config = dict(
    arch='mlp_mixer',
    model='multi-label image tagger',
    dataset='reaction-diffusion patterns (Gray-Scott)',
    train_examples=23750,
    image_size=64,
    crop_scale_min=1,
    horizontal_flip=True,
    translate=0.06,
    norm='layernorm',
    norm_position='pre',
    hidden_act='gelu',
    mlp_ratio=4,
    parallel_block=False,
    dropout=0.1,
    inner_norm=False,
    patch_size=[4, 4],
    conv_stem=False,
    layers=12,
    width=160,
    num_labels=24,
    init='xavier_uniform',
    residual_init='none',
    optimizer='soap',
    beta2=0.95,
    learning_rate=0.0045,
    beta1=0.95,
    shampoo_beta=0.95,
    eps=1e-08,
    precondition_frequency=50,
    max_precond_dim=1536,
    one_sided=False,
    adamw_lr_other_params=0.0014,
    max_grad_norm=3.0,
    max_steps=13900,
    batch_size=256,
    epochs=149.8,
    lr_schedule='linear',
    final_lr_fraction=0.05,
    warmup_steps=2780,
    weight_decay=0.0,
    adamw_weight_decay_other_params=0.01,
)
Rows from block 3 of a small multi-label image tagger, named by matrix and row number. Rows with one number belong to one neuron. Each number is 500 + 25 x the weight over its row's rms, rounded and kept within 0 to 999. All counts start at 0. Numbers have three digits each.
After each neuron's rows are labels from the 100 images, of 14848, where the neuron reaches its highest value: "strongest on" is what is common among them; "peak at" is the part of the image that holds the peak. Only what is clearly more common there than usual is listed. The data: reaction-diffusion patterns (Gray-Scott).
# fc1: MLP up (model.blocks.3.mlp.fc1.weight, 640x160), inputs 0-79
# fc2: MLP down (model.blocks.3.mlp.fc2.weight, 160x640, transposed), outputs 0-79

fc1.427:424500516513479491480476538483467494488502494493520479468530460469503478536503543483462514479488499468473510502487497494498470507517490480532485503525500539470525464513548478494502497503527525496502464514507524493506509518459480485521511496
fc2.427:537458542486524481547494470475508521498517504493469528506485576496485507519477479545512478502502433497498514523482451496463539478512566519477502483495450523512504486542522489469502496464480511511459488516499535458492483482533487483499450489
strongest on: warm
peak at: top left

fc1.6:470511500502513506467433534515481529503483497539457494505495465509522502497495496490510491540477521503507437510501458491480454501489488512490534488536429536527505515464505497499511505517512514510450553508499512489524526516484478505500482516
fc2.6:503510482521481539490516455481503467491484518456511491503535529493476509491482488497463487465523485505459533467493490531513511491470501527505473479521499496506512492566505483543468440500489507524501496476464513547485471467475526494471524499
strongest on: feed 0.026 kill 0.055
peak at: top left

fc1.138:459458509464525481509498503514484509483539551498476468479521463494477512486518506450518537517484512496529485517445529508482518484503492524502478504501519482516499495496460494490525492532532446530500524429517490516512492504499487483493501488
fc2.138:503504519511504514532525489485489483515481495534491499506511510461490478483534474492491479515496538523467517497521457462514480520530557529500506534494529498501485481443497488499516502469553530529489537504463517521523492514461508536506496510
strongest on: grey
peak at: top left

fc1.545:535492498497502497474484491464544485493484529449485502469449449537479465530499544476488484471522488520528508514483484501522530547478452501545482523544491542509483538463468529499475451475485512478532492507487515531487456544459491517476517477
fc2.545:493546486519493505497502511524473486536565489544461531475495504487509527481531487490533507511455504448480504502525522507547500470518487496493528491487522505497507506519493498518495566432491520565478526465491522480493536483512461510539528505
strongest on: stretched
peak at: top left

fc1.156:501516504535525474520495497482539474514476498456509505498476441505484491509515474499477482535507506540479492491495515482483503494490493499499451527482519486499524491500496481507462520479494481513514490506515542467489479489496533544503493520
fc2.156:486479500516540472499490510467483505513528473499494535481469541526488508449511501491508510481479491503478512494498511529521520552501493467553472490535489515474479518500526481512583502534465490483525493501512429462469509512467490503514464498
strongest on: stretched
peak at: top left

fc1.373:482488505539528528524522558506469521473509488485471507499519487489514524479477517451506545517517459488489519487475464516545486487491492455527489514514513489500560459467508558486485480449473485544505498497496516487486512512511478497442477497
fc2.373:502505500483421470505485511513518517509478484486479486489481504522502491481489475540488460484458530499506468525469519488463513544502523533466513496481483500497432508499488464502521516526521474464481478531532472491524508488486491524525510506
strongest on: cool
peak at: top left

fc1.561:507519522481530482526507514475545473477507510488490491475520491552549509452472480493437508485475491503519486498497512468469497475525500523496530473504501496425506496472499550470496475530492499522456490508524513484499480508565537539480501485
fc2.561:499487503507445485498459479541477521490482528531514498465513496513486481562523516488518529527485535489489519472492507532522518509504509479482461494497526502531496478489549468504497494527481494473524540477486462500476558503459499479515515481
strongest on: vivid
peak at: top left

fc1.470:451465499515495510481503524517472485502468504507460511474473534498506434496496506508506500527514477498535529485494474517480478498497479499501502470508514506527522493516473447479504487525480499505476547477513466480533503467518534491531500463
fc2.470:485511487481514463503508465464550524504502516480502453468517479497511504519494502489477478475532502490484508505502490482508532494524510540476499462529456479485493470477483540511512554492484510480504532518498511537482470525492478537505486525
strongest on: vivid
peak at: top left

fc1.397:455505488491524499476461505519526533483471517450511535502466539451531490475487551498490465502488507486471476464534482548504474509499516472531494505484514532485492524431476493493496485479469524546498489503514446508508525510480464531534486502
fc2.397:490498509484491527540492491505467494484520499530466479475495487496492468539508492465510520513492476515491516472496513506550510502523451520469519509553467495521471448524536491504448502546479499476492528509471497519515478510527499495536496529
strongest on: grey
peak at: middle left

fc1.190:477500512466540490529495478535519450525476485491518507531495516482502517558473509520456539505458513510515468540498525495470523496504444455479518510480489516514494523457500532520507500490480492508507512550479513515502545488509475494519518492
fc2.190:538516502528517534469521531502508502486484437506525480484473526468523452494515486517515504498512540496490501437521485519510520526549520544541493557530504495493513505529473466555515506469521506525496504464518491462517489481574457505460533481
strongest on: grey
peak at: top left

fc1.146:495547484465491479483549487500555520482480527494507477476499491479506481507479506507483506480478496475511487505481497477495495499501493521534517488486498535480506497519506519450491476462519480493513478523441470534506519483538502517499494502
fc2.146:505507478493517498468448514483513497497522495527469517472478511501522492480469481532526501526472498494522498564480450524448495518512525479511505501449526466519497544522525482518523497476508477487528530485540519446495502501481486517505516487
strongest on: embossed; warm; cool
peak at: top left

fc1.88:548466502505541508482506496490473457507524532510537493500509505507510419524518510517528509483532493484495453513522486527502485487485486519498478492531509509469514542523527521530481524496467483549502525475512506496483495478538511477493511549
fc2.88:477518489457454526495462437470490478504490485458451508459502505497499533478494514483484509492503516479531487484497511504485482483516495466516541489468502489518483500456515454461506514492523510486496458501483470468496475472447483536480460486
strongest on: pastel
peak at: top left; middle left

fc1.441:499479460505509471507515478522533530508527461525472497448539483508507521482520536475525492532495483498542491529496491510491479561499489534486534463495495528530513502500502520491490467486463489512522490525501538514542477504518529538522501494
fc2.441:516454478484495515546462538481484506520481500502486519537490518535495517518490449531475543507521500530474541503486480484531499478519470485539495549492507478515477475511492506507490475498500524497513524497497500521480513487449515506464469519
strongest on: pastel
peak at: middle left

fc1.339:492538461491550495530528553520515523502482501460512515497513463465513505512475503458510499520494538460499533475510474526487514499455471452541459500466461515502492504495521494482525489537502491521554535478536523518537495475511488535492492527
fc2.339:500544529517472482464540468469492489497488503503477483477529502461508533521477522485502480488496500479515509528564494475517498526517562473463492544485529511503503525483532500485456548489506490515467465511489509525442496491490517509553502489
strongest on: feed 0.022 kill 0.051
peak at: top left

fc1.131:542539504488491524501490504509496531526470507538501518493482479504535504537492514526481517541515517507528492484504500499508543464505500510470470484497473480491509519462509524491470481505470515513546547508534468500457515527537575505534494545
fc2.131:531517491501542524511499468514479513420534476479491510504491465502489481501473520537495468485480468487449506531516505540510504521524537513477478526517519509513507453458519444488492483512525508519483491514484483488491512454544507470474427488
strongest on: cool
peak at: middle left; top left

fc1.462:467468504551532510496534575452500485530490488467497451445482521508494481477484473481500494497528504517526465513468518521540485464475510478499466519464502472462531453512517506505500519512499476494542513492477497433495511487505552503488529522
fc2.462:463503472448441477468490472490506488473528486493488543494517505512494538471514489536506511466480529507459531497498489477495491534539504508511460495529490494548467549488490488469531458480505508510493466481501495477510523498459493495509489494
strongest on: cool
peak at: middle left

fc1.196:496476502513490497521512525466470532530571554517476516518489455483462514487524465466480475536529529525496482481525527489492507514467519501523499483504477507488540545490506456512480455456509506484537538543513507505464516513516497483476518470
fc2.196:494482508481450481520509510532520468451466425520498503495483494514545498527494511471506521508454514521490504493460467489480481490480506507507516479533475494587533532462540521519497546493472513498518467500502487527521509501477480488501511483
strongest on: pastel; earthy
peak at: top left; middle left

fc1.209:472471502482508501503506513487471472476423500486518487488482456441472514499513499481498486567457499521513509516479516477533492517523510494554500510517435484500497516527500503426518506486486479526537515507523526496519515498524461501465486503
fc2.209:469517474539479530551463520508569465510562528474498526503506497508511466498460480516472486478552484488482491544498512472464486509520511468461504465452501518527494528491499484535464521486493477467489516542467524476499531467520493541527504453
strongest on: feed 0.026 kill 0.055
peak at: top left

fc1.596:530491516531480505542462516521542482511523491495461525509508460495493435521546555561519501527513506435509490475475486471495510500479465511532489457520481508507539475509473578493484508474499530543516494501511503509481461550527500492494498512
fc2.596:440463475510513505445485461503477492519504550505479481498538535526519474472485481467449487499495470513533542484484516491530478492494526489477478479511477547518481481508522479478525488555496471487532480528549520456516513460471475483500525490
strongest on: feed 0.039 kill 0.058; warm; pastel
peak at: top left

fc1.193:486464492475457516500518483475543472486495472492493521491498505475470476533472553465502480516489486509544502545541499486514514485449454480494513549489552468479529508513489543513471488529538480516484512468549499474488523519500461530491471508
fc2.193:494532545520507496460475535506458520544503542531468481514486496476516485513529462489489482468509517491447481500501500504502515539532477481507448464556487512454502525476485505483526484426498514563531504530526464481497507536473541491519536494
strongest on: grey
peak at: top left; middle left

fc1.89:518450520490527495519482473476476518462464503503546493499475510552484468539471508432465501540512534480481500491508499508509525513494483534520507476535493518503486465493538489464485526529520513516531515538492474475481524520524532470491500515
fc2.89:505513505462514478485592493488521437554518518521491513517479488542515528511498537492496516442487496482517510492520516496475499496502509476483489524469493476492548531514499516518474486541518437479472497477504493520504516558526496478501490510
strongest on: feed 0.039 kill 0.058
peak at: top left

fc1.97:514477534451529532520473476515493532506512491453482512567471480502513501470540540474497500493510588487526480490496553520473481495512501513481471470477505529443497527475525518483487475494451524514510540533493509514496465546505492505493516488
fc2.97:512508482532452494483544482496508500534484473534513513499505492503506489529491490505522414532483478476499516530513490506506522495473520474558525534482520447487531493476433479504478475505498491471499516514510481513527461507558481491512497529
strongest on: vivid
peak at: middle left; top left

fc1.187:549491483512475517474551539500513469470494454471501531481505470495540499484474507486492527494490450490522477491488503500511538495465517484489482478485513487474502516503520499499465444472507525535487501501540497477513472458476554469505460481
fc2.187:483500506471501492495466502494535525528494519524515474477512493507477505515499502488461486505484542520465519505499517528518447506501452487480515524512512497519532553488466489520499518522493504443462470554460481529510493538518441518470526495
strongest on: vivid
peak at: top left; middle left

fc1.562:496509488487463518460496430491535498475492515459481550513534538472521515517486531532532535526473536533531539522499529537493503508449502499515514500490493495489541511473532486524488503491499489516507520490531489512500476500525531480466479493
fc2.562:503487492515478520527479535502516518486469460484524499495457506483499499510462491454451489498487476489487471530505477488498487519539508490493487507513486494477481435500504475468502518503505475541488502534506491502499566527452466422521519494
strongest on: cool
peak at: middle left; middle right

fc1.334:508485464493527481502489521468484518558497467475469512492482506494515498512487513467512505537509521492533542525485517441495472509494497505517463482514508525523493497517559499496457538503480469468458495511472538474494504506536463475516506477
fc2.334:499501497548527472521507484496508449470483509492519481503480480496496498470499517530478482519472538483516520474534460506538512515458510474448474506501472506506515499508519486498496493490519527531521541508498483491518529522500538536475494496
strongest on: feed 0.078 kill 0.061
peak at: top left

fc1.321:452519460501523537530493504501464533509491500522468491517462500490554506464497497517490501495502526566467502468513522510470488567526532486488504472471489511544559538494490505525496494505534484479504520528479485510522504523484507511488531515
fc2.321:514498547503468454477507482528507461496519522480443476490499458502491486491530571481512540516501502498483506545488496483539567444456481486505508530517474494482490528509467488456522470480490507504482454487544488481513509485467498519516500526
strongest on: earthy
peak at: middle left; top left

fc1.482:518492484490491505518471494501515504526490545514480521494510485476567498523523507518510491489491528497497545494500531469490487520543516542524497478521489520483502491491556557528430465482497499517475539504442547506507512502452504488526505516
fc2.482:483470460499527461523505511522494479472489485499548498521503516542484487527486526466504526460503515504490471461506510511534495491488535488497504524463491517523503500488484482472477510538485482493510489490525513465472492436520486498490477507
strongest on: feed 0.078 kill 0.061
peak at: top left

fc1.211:484559485543515491501499483504472538485433508538468515481510541490534525517474510486461498480472490490492464474492547550508516502518490506478528506530508504509516495490488521523550475514478536513493523513504485496513511494535521497487520487
fc2.211:493514441529487498493509485518493474489546483498532487565527466497542493501525533527448494500483518496565516501503510483503491526513484494509527494525509505479514529526464477510470537502511477481500503500506472517559454488587484501441510505
strongest on: embossed; feed 0.078 kill 0.061
peak at: top left

fc1.439:505488504469489500545469470508557505553477486464455446470544493496506495503486519499479498509486494487535536523484505470486513501527510494505457468477501479534468470516504553458516497508526455517494487500468477465487515486481451541543534514
fc2.439:477508490509571492469522493515458474508544510507529494536464504488524503496553540461499521515523537489499497482492477542510480476506521461468482520457457480482533514525481441479494529512448503495507527497526487486544510503534463498485502492
strongest on: feed 0.078 kill 0.061; pastel; feed 0.058 kill 0.065
peak at: top left

fc1.266:464463559485496481525516498515497509493524475478512503465467551502483474469466509490532524487507489519497467481504502507502475519525505474488506478479523495478471486529487509464454469468475517486485567485482526508495518510484490505510505459
fc2.266:469477502485491522460493544489511508471469489481497495492556462492529457506520538477523467477480508491521490487514470474562511495500509518516491503530473481484460468442478514489525501539510494521501466515514488536555516509497570547497517514
strongest on: vivid
peak at: top left

fc1.507:525503506524494492497450525516482526523553510520508489457535435530542448504470499513509492501519481505500469478510483522531472520501494549512463513516509505466481513498495489487516510512476480571479497454473510515537524543491525532470499505
fc2.507:475445535481503460521509539496528509531496520539507535494486497500492549466523523462472510509513490489497522492534486471454498505539476450523475514515491462498480512496516550524496486487512515496502478542499475496516512471517501517505528515
strongest on: vivid
peak at: middle left

fc1.490:504450507548545586504527505498530485480475475472479511540513461473462497486458495484496511502469490483535480517462499488476487509488484510498501476479475527507504486514507492447496528493531520533517555482504482488478530504486471471514489479
fc2.490:463540539456496474535475482534457489497522506523512501467478524508512520457497485532547514447490470527482477453511507541550468504513502474516502483480521518539522480500501494544504502497523517481516454474542490501501467516499499493494507497
strongest on: feed 0.039 kill 0.058
peak at: top left

fc1.415:490497512572452511498473500464526484495495490518450527494445496520476461499501495466488516485511523516537508488507534515510513477520470467495502533542499468513474459495525512477470513495523476447479497471505545506501497505495516512484501527
fc2.415:516455496501480493510485468494494546509492520496504489508547497469534525518503494503516465498445464491479472521514528529478488517493518544516523514495527509549514493505445455467507483507472508543528536517490488484546548508494534448533471486
strongest on: earthy; warm
peak at: top left

fc1.91:471484517443536488481505519528518464514486505473459545522482489531531460495478485484515490544488530507527520440484519470538528508521529492481510473496483512551534517510503520525486471467531515501499481530534489493500431514507483551480495455
fc2.91:505488496521485553498500486467476530451528473553519510484462500522472494480506515517448483505547508488477464522530471524468499504525465482519514524541517504468466490505502457492529536517468482533474508494497477483506561477515477495537500502
strongest on: warm
peak at: top centre

fc1.631:455466479487530478499536510501519480445526533510515483484482463538501491504491520505525491525500480503514523534473474486494524483539473448511452485519493518483527482487452551474517490516532509518512488470562535528509507494498483472518488442
fc2.631:489533494536478533496530478477465536535528495502482493493470496473529497481504469496493452464492484525510445480501521482569473500474507506525511507491537530475464508529516495512422532493488493481496497522467516461486525507529508540489483481
strongest on: grey; pastel
peak at: middle left; top left

fc1.310:500499435488501505483560521500518531476486506535482496452437455525499481484503490472472507570479515498532485481493523496475494497512497478491483482503472499456485489500521492477485470522485484521536488468495544478498495513530527502474503450
fc2.310:511502528522512501511485519473511479528508462478531485524504544456577503493507478515503476479484499489489529517567472513505511473515520494439522542477526487522477509518470447482464534478480519480483541529524488504501496512466530541533514541
strongest on: stretched; grey
peak at: middle left

fc1.515:548505470529506496448494519518533489488491467491497492490550494484534456489518488449511507504495503503490533512485500494525525487520485500454517442503490524506491548462533537520520485515510523578531486506468542484500510496479504529482451538
fc2.515:449531476476522469540495502440495503462503525531524475509473498530464543546486546562498510482515523508516491484523488478463512523494522493538468519446470494454469464490483473476463510515498480454467505522534480503508525532507508479504530477
strongest on: cool
peak at: middle left

fc1.569:521485454485538497527488444489513515465488498461490477488491485490457484454498449503478475498480497454524484459505481492502459492498487485470522490513472490452509528505474499481527472516471505509533522464535491528493537474532517508517516510
fc2.569:491495546537467492479462508503479479502507480497492491507527533499506517536519506457498496490508479515483502507528530547489513518484547515499497506491502511550479482540501444496492539475522493496479505523523493504525502513496473492483417541
strongest on: dark
peak at: top left

fc1.5:469523472534468484480523520509563511441488515501524513466477532510523452471520516499459511493531501521508515499449529505518509492513513481497516463482498497507500465545481474448499475521493524530481523510484492515519495543501476504518514448
fc2.5:522507504497505510508495518474441483506502533534476468543513496483516538539485512503526483493473491478506520509506492505533499525488492505471524526525470469513519504472523491504479519492528516454487499508546488477488475454501530485474467557
strongest on: stretched; warm
peak at: middle right

fc1.525:521522511458483532502483504513491543460536507504503496478505468538529523532523522481501475512478474541524466471510523512497561510519489475491534532527521493517538519498503489509512578535501491522487486493508500541498504488491487498499547493
fc2.525:487513476514488486482514529503564461513529455495498507483536555473519502524504491530449527525503507485489481470467541451531460535478515522486508466460481549491483513496506468511516474499458511478468535478507480501484495471514511514500467481
strongest on: feed 0.026 kill 0.055
peak at: centre

fc1.241:458496481495534533512505509489461498460535491476538522490547429496459479486520529540510520497464514447471479464477507455489486501475472513486482488502444469501494448491506490501506491519505529470465478510492513503518518474464477512470493486
fc2.241:514521489516442477509496487519517523525494538500479523495431539492484509537502502462499537485504506509470520536506480500472532531484490501454550501514516489526464524501536471474501499498470481575528489498489478505462493521475522491506515497
strongest on: feed 0.078 kill 0.061
peak at: top left

fc1.550:489532536511531467519491472536528530491484574466487496502511523480497529537476523506553527487501475507516485504466484506483502537528538487484473473524472520491523493457520510468484503503483501493505471514481474463521516477513488525480543484
fc2.550:522481466505493513521534486488444500499516475499515547507533515524491513485520528520492482528496497468486516521490487508538501517490493519552490481476547490477475509494498501500529469518459483515552490504484523506470462478511498468529503491
strongest on: feed 0.078 kill 0.061
peak at: top left

fc1.160:477464508486526469529511557533427476490481477472530475470491488466494466503525486497519508518489486520530482507464487518508498465491539458491478490496497504468466519505490503538506466496476481484477527509473494431519502514516491511514542479
fc2.160:486507475523489501450488487452529506503544493493478525524498483535503507483482468485497499482489490505494490506512545503490493534501457505494488504540519506474505494519513455500513518523507508482518494509496508562542462496478494458517459564
strongest on: embossed; cool
peak at: top left

fc1.96:446442512473529503493522504466492485523509474468487525500460493493518472496487514509485500480500485464510464534475512503504494508499493497519510491521502563447529482541540458517497525469508490541497486515501509518459493488533460475531461496
fc2.96:549530483520483511504483505537463486482522494506535511496534528480514521482500505496519468509454517549468502476502472468445525490481507532468483504504532472527477538438515538512499492510481523478493465457513516502503519514520507492496529480
strongest on: cool
peak at: top left

fc1.412:511489512532506487488540529554466511487505492500533499496518470550460477508465499538494526498541507532523499521458462476506525533494522502501526493490490465514513455502487491555458478502485474554517476470501497553547530488535515530522499551
fc2.412:479539522475505498495496495450519482525483517503453512480537504469527529472550489443520499471477504497445527489507491477492527494543454486521488498547510503483481521462521534426494484531495483488475494538507491478486509480482468497499513491
strongest on: pastel; feed 0.039 kill 0.058
peak at: top left

fc1.385:533485526492473456479480511493458521505465500469474474478483517561511485528477502470504510507509516518533508497492492499517473534470440466522471459473534568497505521554463530497524518511444480506487520488506534493499475508498503497501517493
fc2.385:478505496501527541526509484516512505493495515554536496497504503479488507476521475478514491505536467495513459501513481521501499447544536570506512522492440515492513520495550482536503519498498482523508547524497509503520510489520455538486521480
strongest on: dark; warm
peak at: middle left

fc1.514:534536551526507507486496479477494513465500446478467492516491494489540497462448522476500499512499507508486479496489524498478470444521513500521493503536491544558491493510471481539534447548538473526566495499503476489546503515538486503495481487
fc2.514:470470471453482477520472506534511481496502538538531499521494484540456502514539511470492511455543519482476493525533528532519487529501453511516477485497487486472513518516520503487494535469512549451444458485503459516482489440507526511512525518
strongest on: vivid; earthy
peak at: middle left

fc1.158:525525531515514495483541502503527520459489510507524545529542477519465480497518484485497500526455523471525493494443502480485539522496510468508498478530496537456453515482514511468503495480515450532508495514517479531513514509466489519515513515
fc2.158:544472508504487501528504463469525463494519475497451481490468519485515485518488472546472507487544472543434486500528502531513501496512531536550465476506474513505519499473530551567493498457475502447523493489500468464516473459523489485492522468
strongest on: embossed
peak at: top left

fc1.622:493478498493522500479470486494487497507508503524503504501457477530506548506535496477474506482534564517478477516522547488460483494457483516512496478478487529472540579504487490469484514460443482543499511519473475467498488520517420489482510481
fc2.622:531484464455450496544502548483486534542486519482486488509577514482518499514463521496478476509469489457511554489483478512518469520519520513518498529514556488516480516498518497496506494525519496510469513488503533486516495437488531525442529513
strongest on: dark
peak at: top left; bottom left

fc1.117:508497471485470505485503459530521529513490480546507526499489472542494537512500508529502498522500537554511513515539517492480515506450511542531483442508533511533496578472499514494484487496482526555504515551479487486546486490523474510505537467
fc2.117:557494496510441498492496541487498488494493491501508521520473493516522498487502480521488492482477486482494502511499476486527500520548443512485506489467531494539499514495559459515512533498491518518521471452489525508497482498465535523543470508
strongest on: pastel; dark
peak at: top left; middle left